python train.py --dataset="rendered solids tumbling over patterned floors" --norm="batchnorm" --stem="deep" --init="kaiming_normal" --residual_init="zero_last" --optimizer="muon" --momentum=0.95 --orthogonalizer="polar_express" --decay_fraction=0.2
Rows from block 2 of a small image classifier, named by matrix and row number. Rows with one number belong to one channel. Each number is 50 + 12 x the weight over its row's rms, rounded and kept within 0 to 99. All counts start at 0.
After each channel's rows are labels from the 100 images, of 14848, where the channel reaches its highest value: "lies over" is the class under the peak. Only what is clearly more common there than usual is listed. The data: rendered solids tumbling over patterned floors.
# convs0: first 3x3 conv, stride 2 (model.blocks.2.convs.0.weight, 192x128x3x3, each kernel summed), inputs 64-127
# convs1: second 3x3 conv (model.blocks.2.convs.1.weight, 192x192x3x3, transposed, each kernel summed), outputs 96-191

convs0.102:39 44 47 33 44 38 52 48 39 44 45 47 56 56 48 37 53 47 58 58 47 61 43 63 39 66 34 68 44 59 51 45 45 44 62 37 63 36 28 47 58 72 31 54 55 39 49 37 73 37 43 58 20 66 64 51 35 46 60 37 36 61 58 52
convs1.102:52 72 62 56 38 63 61 54 49 39 63 71 64 38 55 40 53 40 41 30 73 58 45 42 30 31 58 56 51 45 43 59 49 48 57 62 60 36 42 60 36 44 54 52 63 52 61 39 23 53 34 40 65 31 45 48 44 32 60 51 36 51 52 37 35 57 25 49 33 53 64 41 46 39 44 43 38 43 32 46 29 40 63 46 45 46 50 40 35 46 44 60 65 56 35 63
lies over: star block

convs0.45:61 52 35 49 39 44 55 39 72 47 51 37 62 48 59 65 47 53 51 54 46 45 56 45 57 35 62 48 59 48 29 53 21 22 37 65 25 43 55 49 69 67 49 70 60 40 54 61 46 53 46 49 49 64 60 54 34 37 47 71 52 58 59 43
convs1.45:59 43 39 50 41 42 19 19 50 54 46 32 44 64 62 58 72 48 56 51 43 41 40 57 49 56 63 58 43 55 43 67 37 50 46 52 53 56 59 21 68 65 57 53 65 52 60 36 44 51 65 54 13 57 53 37 47 63 62 57 57 52 34 33 44 79 64 27 54 43 46 46 55 58 49 48 57 42 50 37 24 67 51 43 52 65 43 33 63 38 63 48 67 75 37 39
lies over: cylinder; tube

convs0.55:49 47 31 38 47 42 44 55 32 40 51 51 46 70 48 52 48 38 54 56 51 72 40 42 57 52 34 66 52 31 60 63 77 82 41 46 57 43 56 42 42 51 55 36 48 45 49 54 62 51 42 44 34 33 57 69 49 74 37 48 35 69 69 56
convs1.55:45 59 67 38 63 48 39 28 49 54 44 35 21 43 56 54 43 40 52 29 56 57 49 61 48 42 50 47 66 62 35 44 53 48 54 47 50 32 37 25 48 44 49 65 39 49 30 51 53 35 44 42 66 65 47 42 36 21 44 30 30 60 50 47 60 44 70 41 49 50 42 39 24 50 35 52 50 48 45 60 31 11 36 54 54 36 51 56 55 47 40 63 36 40 40 47
lies over: cylinder

convs0.54:47 58 46 58 55 50 49 67 49 52 38 57 33 42 74 56 56 56 36 58 45 59 49 52 32 64 80 30 47 44 69 43 38 64 68 46 36 24 29 64 61 29 32 49 48 32 45 31 71 64 26 53 45 48 44 51 61 48 36 46 56 65 57 34
convs1.54:39 57 58 42 49 45 46 82 39 48 52 54 61 49 65 36 44 63 56 63 04 53 60 48 32 62 44 48 42 56 36 44 65 49 51 60 45 30 43 25 55 36 42 46 48 40 24 56 50 41 69 70 63 45 60 48 60 29 42 21 50 23 48 52 59 40 39 59 67 49 35 40 39 43 54 45 19 53 49 50 54 38 34 72 31 72 34 45 45 42 41 50 42 57 38 41
lies over: cube

convs0.77:46 57 47 27 58 50 65 51 55 50 42 49 55 30 49 34 51 46 52 32 65 59 42 46 41 52 49 41 43 70 38 54 47 56 43 37 60 28 21 51 61 68 53 57 36 73 71 42 46 50 23 52 47 47 72 32 26 44 52 50 64 59 57 51
convs1.77:53 56 52 52 55 51 40 80 47 89 63 33 54 59 53 36 60 58 53 49 67 35 67 30 71 58 72 53 40 58 26 58 21 51 45 28 51 57 39 55 28 51 55 37 45 59 46 48 62 45 52 54 38 52 35 36 66 59 33 55 52 64 55 51 47 59 49 43 27 58 26 55 44 61 46 59 88 62 47 57 47 67 41 45 68 67 51 52 29 38 65 70 61 44 44 57
lies over: star block

convs0.108:39 56 40 49 34 42 49 46 45 45 67 46 68 54 70 54 71 49 52 42 61 56 38 49 55 46 43 69 07 47 43 54 35 74 33 56 56 37 52 62 39 51 51 41 59 67 45 48 28 28 33 66 36 66 64 50 56 33 36 39 51 53 48 61
convs1.108:66 43 49 27 60 56 51 26 57 67 52 60 34 28 44 31 45 52 68 43 44 44 40 66 57 46 43 44 29 69 33 44 49 36 41 55 51 32 47 43 28 49 59 72 58 34 53 57 54 59 65 73 61 52 45 24 51 43 32 57 62 50 59 41 51 66 51 36 58 50 65 47 43 62 61 43 42 48 36 51 34 58 59 43 50 34 18 54 60 41 47 58 58 55 49 42
lies over: cylinder

convs0.80:60 35 44 33 47 43 29 36 40 53 25 64 84 35 52 40 60 60 67 43 54 51 14 38 62 52 64 34 50 51 39 41 56 62 42 39 53 56 61 67 44 36 57 41 56 28 59 25 61 41 48 54 38 58 54 67 44 59 49 41 38 45 42 58
convs1.80:31 46 67 38 62 49 57 42 55 54 58 55 36 58 33 42 28 60 32 40 45 52 54 63 51 40 52 43 66 42 40 54 31 52 57 53 43 50 58 67 66 38 60 49 62 35 45 46 53 40 65 46 71 53 48 43 43 37 58 26 37 15 46 59 44 35 39 36 48 54 41 36 67 42 53 48 40 47 58 54 41 47 50 26 60 42 50 27 54 54 64 36 48 32 56 49
lies over: tube

convs0.23:45 65 54 45 56 63 45 41 34 67 45 27 51 44 51 39 48 43 59 63 49 66 51 66 51 42 47 48 36 81 50 51 52 47 51 45 58 39 52 49 51 61 59 50 55 43 34 33 40 42 36 63 40 81 54 47 43 50 43 58 33 59 52 69
convs1.23:50 56 41 59 45 45 58 61 44 38 51 62 42 44 62 49 57 38 67 37 65 37 40 47 48 50 52 30 43 50 43 34 51 67 48 56 39 56 42 43 39 51 55 62 65 41 63 56 29 34 51 47 51 44 58 45 48 15 33 67 34 53 52 40 63 68 53 43 43 52 64 51 34 51 49 60 80 62 53 36 60 59 44 53 50 37 34 49 53 34 38 71 54 51 43 28
lies over: star block

convs0.111:51 44 44 36 31 52 57 25 58 44 45 52 50 66 24 50 46 39 43 63 38 61 77 58 44 50 37 44 52 52 91 48 63 41 75 55 70 40 53 58 39 72 48 56 58 78 54 78 46 52 32 41 33 37 37 53 56 41 54 50 54 73 53 52
convs1.111:57 67 47 41 56 29 49 65 48 58 50 56 53 54 46 45 50 15 17 52 62 55 25 51 48 52 46 61 68 51 42 61 57 47 64 37 51 32 57 23 45 57 55 44 61 47 36 52 34 49 53 52 46 39 47 40 56 43 61 54 67 96 56 50 54 50 61 50 50 44 33 45 63 47 62 40 65 52 40 47 42 38 34 49 54 48 45 61 41 58 44 42 60 59 39 45
lies over: bumpy ball

convs0.75:44 37 45 51 51 57 49 45 40 49 36 54 40 56 58 67 52 48 39 38 54 40 44 44 39 44 27 40 57 51 45 42 53 35 32 51 52 51 60 43 29 44 47 34 69 60 35 81 44 41 45 42 49 63 66 56 60 39 45 45 51 32 63 48
convs1.75:47 52 58 35 48 52 55 49 44 32 56 56 60 41 35 54 43 54 56 42 56 52 34 69 48 46 55 52 44 56 50 42 45 53 58 50 53 80 65 38 36 52 33 56 52 50 45 48 36 59 73 68 33 67 59 59 35 31 47 34 36 70 39 41 47 75 53 51 31 41 43 45 53 51 41 56 37 34 51 41 53 62 46 58 39 36 47 44 54 51 64 30 35 38 42 34
lies over: sphere

convs0.177:47 62 45 44 65 46 48 39 26 55 61 61 51 43 43 44 69 46 48 48 45 70 77 29 49 39 32 57 75 64 61 54 59 49 52 44 52 38 51 46 57 51 63 49 32 51 57 58 35 40 42 43 71 49 57 42 47 51 34 52 63 42 34 51
convs1.177:35 33 47 36 53 63 39 34 73 48 57 61 46 46 59 83 41 40 24 57 85 43 45 60 50 45 45 52 34 26 41 58 46 40 72 47 50 63 66 66 46 32 53 55 40 53 45 60 37 51 52 31 39 33 42 50 58 36 47 62 52 67 29 49 34 54 59 22 42 52 48 52 57 43 45 63 66 51 46 44 53 43 46 42 58 54 43 62 49 31 45 29 51 34 76 47
lies over: cog

convs0.118:76 45 49 32 44 62 47 46 42 48 68 51 63 35 47 68 37 53 54 62 57 44 39 53 56 63 50 30 61 35 45 14 64 32 55 58 34 37 42 61 54 54 45 55 64 40 40 58 45 41 55 58 39 82 73 41 51 40 55 51 62 49 30 44
convs1.118:56 16 60 57 43 46 49 47 47 59 59 47 43 40 38 57 35 40 41 48 81 35 73 61 57 52 58 47 42 39 21 38 55 41 39 57 72 25 63 65 51 51 53 57 61 62 20 60 63 53 16 39 31 42 53 30 31 37 48 55 64 46 48 49 44 42 55 45 35 39 57 54 55 28 51 09 64 45 59 52 39 71 66 49 41 41 50 33 50 61 46 56 39 61 69 47
lies over: capsule

convs0.85:38 60 39 49 46 56 46 42 38 36 51 58 55 35 53 61 76 48 38 45 52 45 34 59 47 49 54 44 55 49 49 43 38 46 55 37 45 56 58 32 50 42 70 48 42 46 52 36 53 54 28 43 41 46 52 43 41 49 51 36 50 50 60 32
convs1.85:45 74 40 55 37 53 53 52 61 42 65 68 54 48 23 62 42 51 49 69 51 73 40 23 58 45 65 55 44 30 56 38 54 50 34 46 45 46 55 64 59 60 49 41 68 44 58 49 53 45 57 32 40 32 82 57 45 39 49 51 40 33 39 46 34 47 42 46 35 67 43 54 23 28 58 50 47 67 31 35 40 62 58 61 55 46 52 60 25 50 51 57 59 72 57 38
lies over: octahedron

convs0.4:53 42 40 31 61 43 44 58 48 38 38 40 71 42 56 32 42 53 39 53 70 28 37 56 66 53 53 29 75 58 45 52 59 68 58 41 36 59 62 64 68 48 68 34 34 48 43 41 34 58 53 37 43 65 66 66 45 40 66 47 68 61 42 53
convs1.4:51 51 57 23 44 60 36 53 49 66 64 49 55 60 37 45 25 48 60 52 34 68 56 32 55 48 37 21 44 53 43 31 48 62 33 60 27 59 49 69 48 49 37 55 61 42 52 54 43 63 48 40 50 61 38 65 27 62 33 52 25 35 42 57 55 58 54 32 35 36 56 56 46 56 47 39 52 49 56 33 54 82 54 32 56 46 53 53 75 50 67 58 53 32 48 49
lies over: capsule; cylinder

convs0.48:69 59 77 48 63 39 44 28 42 39 36 47 48 66 43 38 42 47 44 36 60 60 61 77 71 69 51 48 38 55 31 37 41 32 32 33 45 31 46 56 49 38 60 77 35 56 30 40 47 64 25 41 34 62 36 52 47 53 56 46 47 60 45 42
convs1.48:51 41 50 41 54 53 49 46 65 56 50 44 70 51 43 33 54 68 44 62 50 44 43 48 53 54 77 57 51 33 55 47 42 68 58 65 47 40 46 48 65 53 60 48 52 47 36 48 48 43 61 22 54 59 46 52 54 55 47 37 82 58 35 31 35 58 44 60 61 52 53 40 40 47 23 65 41 52 58 34 60 65 52 44 47 53 54 28 71 42 34 61 50 77 46 50
lies over: star block

convs0.184:40 60 63 38 43 47 76 46 47 53 71 63 59 54 53 86 58 25 38 54 54 64 53 54 36 44 48 51 66 62 60 53 60 47 73 40 46 35 63 61 38 52 50 62 36 53 50 54 26 46 49 53 41 49 39 52 51 21 51 35 42 59 52 38
convs1.184:40 46 61 62 30 42 67 46 62 42 23 37 43 51 29 49 59 48 47 47 66 37 56 52 52 55 65 39 51 37 51 67 63 47 50 56 77 29 49 47 56 61 50 38 25 32 35 34 33 41 64 43 55 39 49 64 35 54 45 34 55 61 57 42 38 38 39 58 46 50 52 33 24 30 52 40 45 50 57 44 55 75 60 64 37 38 53 58 45 59 35 64 53 34 39 61
lies over: bumpy ball

convs0.0:42 46 45 51 68 42 51 55 49 52 58 36 37 37 63 69 43 53 46 38 73 55 40 49 31 54 58 53 46 46 70 26 51 85 68 54 39 48 49 82 55 51 76 38 50 44 52 43 72 40 46 50 36 48 62 49 42 50 45 36 51 52 54 56
convs1.0:59 41 53 56 44 39 25 62 55 64 62 27 49 36 29 47 47 47 44 48 47 47 71 61 38 54 47 24 52 33 45 44 66 53 51 38 61 36 62 50 60 34 52 56 41 58 41 48 46 33 54 52 71 43 43 50 54 55 49 48 56 34 57 49 57 39 32 29 58 59 16 25 45 45 48 58 22 44 49 65 57 30 43 36 54 52 41 47 49 45 52 36 46 18 42 64
lies over: torus

convs0.73:29 54 32 23 43 43 65 34 40 73 56 54 58 47 34 64 48 56 38 39 44 51 48 37 41 59 60 43 65 57 64 52 60 60 57 49 55 36 56 48 46 77 58 55 57 35 64 48 43 37 25 56 58 42 63 54 58 39 41 26 30 85 55 48
convs1.73:46 40 53 26 55 59 58 41 51 52 63 59 46 58 36 65 70 62 36 30 69 51 21 50 40 73 52 52 34 53 52 51 67 53 52 46 55 35 65 37 56 58 57 80 38 46 54 51 43 47 56 39 48 62 45 56 42 36 71 45 56 76 67 48 48 33 63 46 40 45 35 40 47 59 59 38 72 46 63 43 58 49 46 54 53 59 61 51 55 65 65 37 47 56 46 49
lies over: bumpy ball

convs0.10:48 74 25 49 48 52 51 62 32 47 47 50 59 43 72 53 48 56 33 47 50 46 63 44 44 61 58 65 60 50 63 51 55 46 41 69 43 39 51 41 48 53 45 45 59 69 38 48 43 43 49 42 68 50 46 68 41 55 44 47 63 55 58 55
convs1.10:71 22 62 27 51 42 46 60 56 40 64 39 43 46 50 63 37 56 60 31 66 25 44 46 40 42 41 49 46 39 43 34 63 50 41 74 46 47 50 52 40 42 69 57 36 46 53 60 54 41 53 62 47 35 41 66 45 36 49 64 56 51 49 75 59 59 51 39 52 36 39 55 42 53 38 54 49 46 41 65 41 44 55 50 56 70 37 56 34 47 39 44 48 33 58 58
lies over: capsule

convs0.110:62 43 48 55 53 48 79 57 41 64 40 57 40 38 46 63 43 48 49 43 44 60 61 50 54 63 30 48 50 43 61 41 56 58 57 24 35 72 09 45 63 49 45 48 48 42 41 27 47 43 59 50 33 50 47 36 47 41 39 52 40 61 70 64
convs1.110:42 51 51 46 37 54 42 28 46 32 43 37 24 41 44 36 59 36 57 55 56 45 29 49 32 41 55 40 44 40 49 56 42 41 60 25 53 61 46 68 43 37 32 39 43 47 43 47 40 46 50 46 51 32 61 45 26 40 50 45 31 63 44 46 39 49 48 33 47 45 41 31 39 58 42 67 50 62 39 54 33 42 47 43 25 42 51 45 55 44 39 78 36 37 36 41
lies over: bumpy ball

convs0.89:71 59 44 59 38 40 59 70 54 34 28 60 71 63 54 43 50 49 52 52 57 34 58 61 41 60 67 52 32 44 46 43 58 63 65 45 43 62 59 29 71 67 44 37 65 55 58 53 55 47 33 44 54 42 32 59 44 58 55 43 56 60 29 41
convs1.89:47 46 33 59 70 61 55 56 25 41 49 62 34 52 62 72 48 55 43 17 49 50 44 73 65 46 48 39 41 51 28 42 53 45 53 53 55 40 59 39 48 42 46 63 27 36 47 49 43 63 51 52 59 48 48 63 52 57 54 41 40 35 44 55 50 45 51 54 53 27 54 71 45 39 45 47 14 51 47 64 60 50 26 46 46 60 31 42 62 55 57 21 51 41 39 68
lies over: bumpy ball

convs0.157:47 46 46 36 54 50 41 61 54 46 45 34 45 43 70 39 38 58 43 41 44 47 24 43 83 58 30 37 50 62 48 63 72 51 57 35 47 48 33 30 45 42 68 58 71 43 69 45 52 33 68 48 46 37 30 45 56 60 46 46 53 57 45 67
convs1.157:53 40 66 35 49 40 57 36 53 37 49 29 62 32 53 52 24 53 74 37 31 51 33 35 51 37 40 46 46 53 48 43 38 50 42 39 33 60 39 19 51 54 45 44 61 55 51 37 42 63 44 72 48 61 42 53 36 35 36 52 54 62 52 50 50 37 40 66 53 59 46 57 32 54 59 58 38 53 66 48 61 57 20 54 53 50 61 51 35 32 60 21 52 55 43 44
lies over: disc

convs0.165:37 49 57 32 46 34 48 32 46 68 83 40 53 77 50 53 55 42 56 47 48 76 37 38 61 64 58 61 46 32 54 36 62 81 44 57 57 46 56 39 36 57 47 39 60 50 61 26 56 59 51 49 59 57 78 45 55 55 52 50 49 40 58 63
convs1.165:43 59 52 44 60 31 48 58 53 50 67 47 32 59 27 60 49 51 56 45 56 62 51 71 59 47 54 57 55 47 36 50 45 54 46 48 60 45 59 63 41 39 47 49 24 37 82 61 43 62 23 59 69 29 52 19 54 49 56 54 57 46 46 53 40 37 54 56 55 59 33 37 59 51 52 15 60 53 41 45 59 25 65 33 50 40 61 46 49 47 41 48 41 32 31 47
lies over: capsule; cylinder

convs0.181:42 51 34 65 74 36 44 48 45 48 54 34 59 62 66 35 49 45 46 46 71 63 57 40 31 32 43 56 73 49 49 59 57 89 63 42 54 51 56 47 39 63 53 31 44 61 59 56 48 40 53 45 39 34 41 61 69 46 79 45 47 46 46 46
convs1.181:50 59 55 32 59 32 63 36 41 35 65 31 35 52 50 60 50 58 63 50 57 61 40 32 44 54 54 48 55 53 57 45 49 55 62 29 35 73 37 58 43 60 63 72 30 55 47 61 54 66 71 54 67 37 54 54 61 57 53 45 31 64 39 61 46 58 60 34 42 75 41 63 49 47 75 74 64 52 59 41 48 39 53 48 57 65 75 58 46 43 69 52 43 28 44 60
lies over: jack

convs0.105:47 33 80 48 58 56 61 48 60 47 45 46 47 50 48 40 61 31 33 52 40 60 32 62 35 56 40 38 68 60 36 53 46 38 61 45 50 35 41 30 33 48 72 52 52 65 59 54 39 59 55 39 35 47 45 51 57 32 50 60 54 57 50 29
convs1.105:44 62 70 35 50 55 44 47 59 65 48 68 36 46 46 39 51 47 63 55 43 40 39 50 60 57 64 46 43 41 58 45 67 41 45 58 57 59 75 49 50 33 23 55 66 31 33 40 56 54 61 50 43 52 44 47 44 58 31 57 43 59 46 42 58 49 46 39 56 57 79 60 52 40 48 28 47 56 72 41 53 56 54 48 41 37 61 46 59 54 38 52 56 62 61 67
lies over: jack

convs0.183:51 64 83 49 53 62 41 29 51 53 54 62 54 31 36 69 65 40 46 52 53 40 51 49 48 40 55 59 35 59 33 57 52 41 59 52 29 37 81 45 46 57 36 45 60 53 51 40 49 53 42 29 42 50 27 54 34 40 41 25 72 56 58 36
convs1.183:50 49 51 75 54 56 50 45 32 51 35 78 67 38 44 42 37 51 25 46 51 44 71 51 44 70 41 65 40 40 45 62 62 65 56 47 40 37 75 20 57 56 49 53 36 67 59 54 46 33 90 40 39 48 42 45 55 60 51 28 41 17 59 46 41 41 52 65 49 62 59 48 35 40 56 49 36 62 59 43 33 63 64 54 42 59 44 58 32 62 36 42 55 66 63 49
lies over: octahedron

convs0.88:38 47 52 44 63 39 36 43 58 56 39 44 55 41 41 49 66 69 59 57 52 55 56 44 63 35 64 60 28 48 60 41 51 37 41 31 40 35 27 25 50 63 64 49 35 56 42 38 45 35 58 49 66 36 65 58 58 50 55 32 74 47 50 53
convs1.88:38 31 45 27 64 50 55 30 28 39 47 54 43 55 66 43 62 39 22 38 61 39 57 41 55 39 49 57 24 40 33 27 41 33 52 35 46 59 62 63 43 48 36 61 29 40 50 56 64 44 62 49 56 47 36 53 58 60 47 54 40 39 44 60 64 47 56 30 37 50 43 50 60 37 41 48 57 45 45 56 52 52 62 38 42 52 68 43 54 49 48 52 45 53 48 44
lies over: torus

convs0.104:53 44 69 51 66 49 39 58 38 45 67 61 65 58 47 59 51 53 34 56 59 55 38 53 47 50 34 61 60 50 34 48 54 57 51 64 35 30 69 57 37 65 35 69 50 26 47 60 52 70 54 44 44 45 25 61 57 26 46 20 43 54 70 39
convs1.104:62 53 55 59 61 48 38 61 63 17 49 51 44 37 42 50 35 40 65 43 28 37 55 73 47 52 60 35 26 33 49 32 57 44 47 53 62 17 56 34 64 29 50 67 44 58 35 60 53 50 64 62 54 56 57 55 50 24 63 56 48 29 43 60 36 53 67 38 42 49 71 44 48 40 28 48 16 66 58 43 65 42 61 48 26 55 48 56 47 65 37 78 22 49 50 69
lies over: dodecahedron

convs0.58:54 47 36 71 54 49 53 51 43 50 43 34 40 66 74 56 36 58 31 25 54 42 36 44 46 39 39 59 49 56 70 42 57 34 57 33 39 56 35 45 45 54 43 43 40 64 49 41 72 49 54 65 36 48 74 77 57 56 72 70 44 53 46 55
convs1.58:42 56 59 46 47 39 46 30 43 23 62 47 54 59 56 54 80 37 64 50 24 62 68 46 57 53 50 57 77 67 53 72 54 46 59 28 08 65 69 48 36 30 53 48 39 34 37 38 41 36 60 41 33 53 34 53 61 63 48 58 42 36 52 33 47 51 53 30 60 66 53 36 55 49 59 54 38 41 50 36 48 52 56 30 54 34 45 36 45 51 76 41 58 41 54 25
lies over: jack

convs0.114:38 61 48 44 52 41 78 26 41 58 43 49 50 37 76 63 50 50 53 75 53 57 63 37 50 27 45 36 59 60 49 35 45 52 36 35 49 42 57 58 59 56 53 23 39 43 47 36 27 61 69 42 24 26 36 63 58 41 61 52 58 55 57 70
convs1.114:34 40 46 62 39 60 49 38 65 25 33 38 51 40 49 71 71 74 62 38 65 64 54 47 49 59 44 57 57 47 65 40 58 29 60 49 51 42 50 50 33 50 57 20 44 42 36 57 41 41 50 29 58 33 57 38 52 33 37 48 61 27 57 57 46 43 60 45 35 49 41 39 34 75 54 56 61 33 43 54 43 32 48 57 46 29 57 36 67 45 30 57 48 19 44 59
lies over: sphere

convs0.90:38 53 69 38 61 46 52 59 41 26 41 35 36 54 46 53 68 46 36 35 57 69 59 47 70 47 44 31 62 63 46 48 51 27 73 44 49 36 51 29 45 28 60 45 46 69 58 62 49 49 31 39 30 42 47 51 45 40 67 38 49 55 39 53
convs1.90:33 44 48 28 48 56 41 47 60 66 54 58 62 51 41 65 59 56 44 56 54 49 44 56 57 40 52 42 52 58 62 61 53 74 52 41 46 44 68 34 57 31 37 60 40 41 45 43 37 29 50 28 45 63 31 63 44 43 49 47 46 58 36 45 65 54 58 57 37 71 52 63 45 45 42 48 54 49 57 58 71 66 33 42 42 41 76 69 39 49 61 52 59 61 75 37
lies over: disc

convs0.19:38 41 47 43 54 44 56 55 51 55 32 27 56 74 57 57 26 63 54 44 57 43 52 45 40 39 56 23 61 58 19 48 29 42 45 32 47 65 54 44 59 43 55 46 56 45 49 68 50 32 32 36 66 62 51 63 36 59 51 69 58 50 41 62
convs1.19:48 68 48 57 64 51 58 53 62 40 45 39 54 48 56 58 72 71 45 33 38 59 60 30 60 43 41 45 38 42 38 62 40 52 42 50 40 52 76 32 56 62 57 36 42 52 67 70 47 45 53 47 57 50 52 54 60 54 21 29 52 29 33 45 63 44 79 32 55 40 34 44 68 24 42 40 24 27 55 40 43 46 61 40 41 47 57 53 68 47 57 29 60 57 65 38
lies over: sphere

convs0.162:57 43 72 45 50 48 42 51 40 61 46 37 39 52 50 38 53 40 48 49 56 41 73 44 57 53 44 49 41 56 49 52 38 41 54 47 48 37 43 34 48 46 44 30 71 45 75 41 55 30 57 27 64 35 37 58 39 54 67 29 60 49 64 53
convs1.162:37 51 49 42 73 47 48 57 44 42 45 77 66 43 61 59 40 41 51 63 59 48 45 43 43 56 56 50 50 47 52 24 43 47 55 50 26 56 63 00 50 70 42 47 40 53 48 58 55 56 71 48 32 47 34 40 59 44 30 37 72 50 49 55 64 52 46 60 48 39 47 63 32 41 44 56 29 61 52 39 66 72 48 59 31 48 53 50 52 47 45 26 42 48 59 38
lies over: octahedron

convs0.100:36 53 45 53 49 48 52 59 69 71 36 53 52 32 46 25 61 46 44 58 48 68 62 47 42 47 42 45 44 56 44 54 37 46 68 60 48 47 51 67 42 59 28 75 37 68 62 50 45 44 47 76 36 84 74 58 41 43 54 52 29 71 36 47
convs1.100:55 27 41 36 39 41 51 58 28 64 51 63 27 39 31 50 47 42 58 32 49 43 49 67 52 55 55 38 42 52 13 53 57 55 36 61 47 39 67 68 56 48 51 55 52 46 69 38 67 63 27 45 41 48 47 38 66 53 63 50 52 42 54 57 49 44 32 60 56 61 31 32 42 38 52 16 64 45 28 36 36 60 42 40 52 41 40 44 42 70 85 48 60 38 41 45
lies over: capsule

convs0.15:56 48 42 48 44 42 40 56 36 78 56 43 63 27 58 35 67 70 44 58 52 57 49 48 59 69 47 34 39 29 53 44 46 49 57 71 38 62 42 67 46 44 58 51 63 49 64 48 50 46 76 50 38 48 30 55 59 64 80 98 37 53 64 63
convs1.15:37 46 45 03 63 59 45 33 54 33 43 46 37 45 51 66 42 56 66 42 48 39 25 44 40 40 47 42 51 42 43 57 47 57 46 64 65 51 71 54 26 57 30 58 66 45 54 53 38 53 39 44 51 43 43 17 42 40 59 46 28 22 48 60 61 64 62 51 56 38 50 56 46 46 54 49 42 37 62 40 51 55 45 47 33 54 40 41 47 39 59 31 30 45 47 30
lies over: egg; sphere

convs0.71:49 51 46 43 49 49 48 48 44 75 53 57 46 59 69 43 47 44 49 48 52 55 46 34 52 43 72 34 39 44 47 59 53 55 64 40 44 63 56 43 39 50 65 65 43 42 62 42 45 53 56 38 41 43 33 74 53 69 72 60 26 79 35 54
convs1.71:38 39 33 38 59 53 52 22 66 40 83 28 59 60 47 64 39 65 36 53 38 45 21 40 65 51 46 47 77 51 42 29 51 56 50 50 56 54 56 58 52 45 48 49 46 45 74 59 47 75 33 65 42 39 60 43 62 39 61 52 64 72 47 52 43 59 61 60 66 64 48 50 65 45 48 41 55 43 71 45 65 29 44 48 62 56 52 48 48 33 53 47 55 36 53 58
lies over: sphere; egg

convs0.38:46 45 49 27 42 55 42 41 35 56 43 50 61 50 39 65 56 33 51 53 40 64 82 44 38 68 57 65 63 53 38 47 35 45 48 38 79 49 52 52 57 54 45 42 42 31 59 56 49 49 53 50 29 48 57 40 25 53 39 37 31 49 58 49
convs1.38:36 48 45 38 36 63 64 77 36 42 38 68 37 40 44 68 71 50 35 42 65 52 45 51 33 57 55 48 27 52 35 48 63 52 60 47 58 36 54 40 42 55 78 77 36 51 33 57 45 39 26 34 64 56 50 58 50 00 56 47 53 58 46 45 49 49 38 49 27 59 53 37 44 57 30 45 57 55 46 58 39 45 64 54 51 29 49 42 54 50 61 50 61 39 45 45
lies over: cube; dodecahedron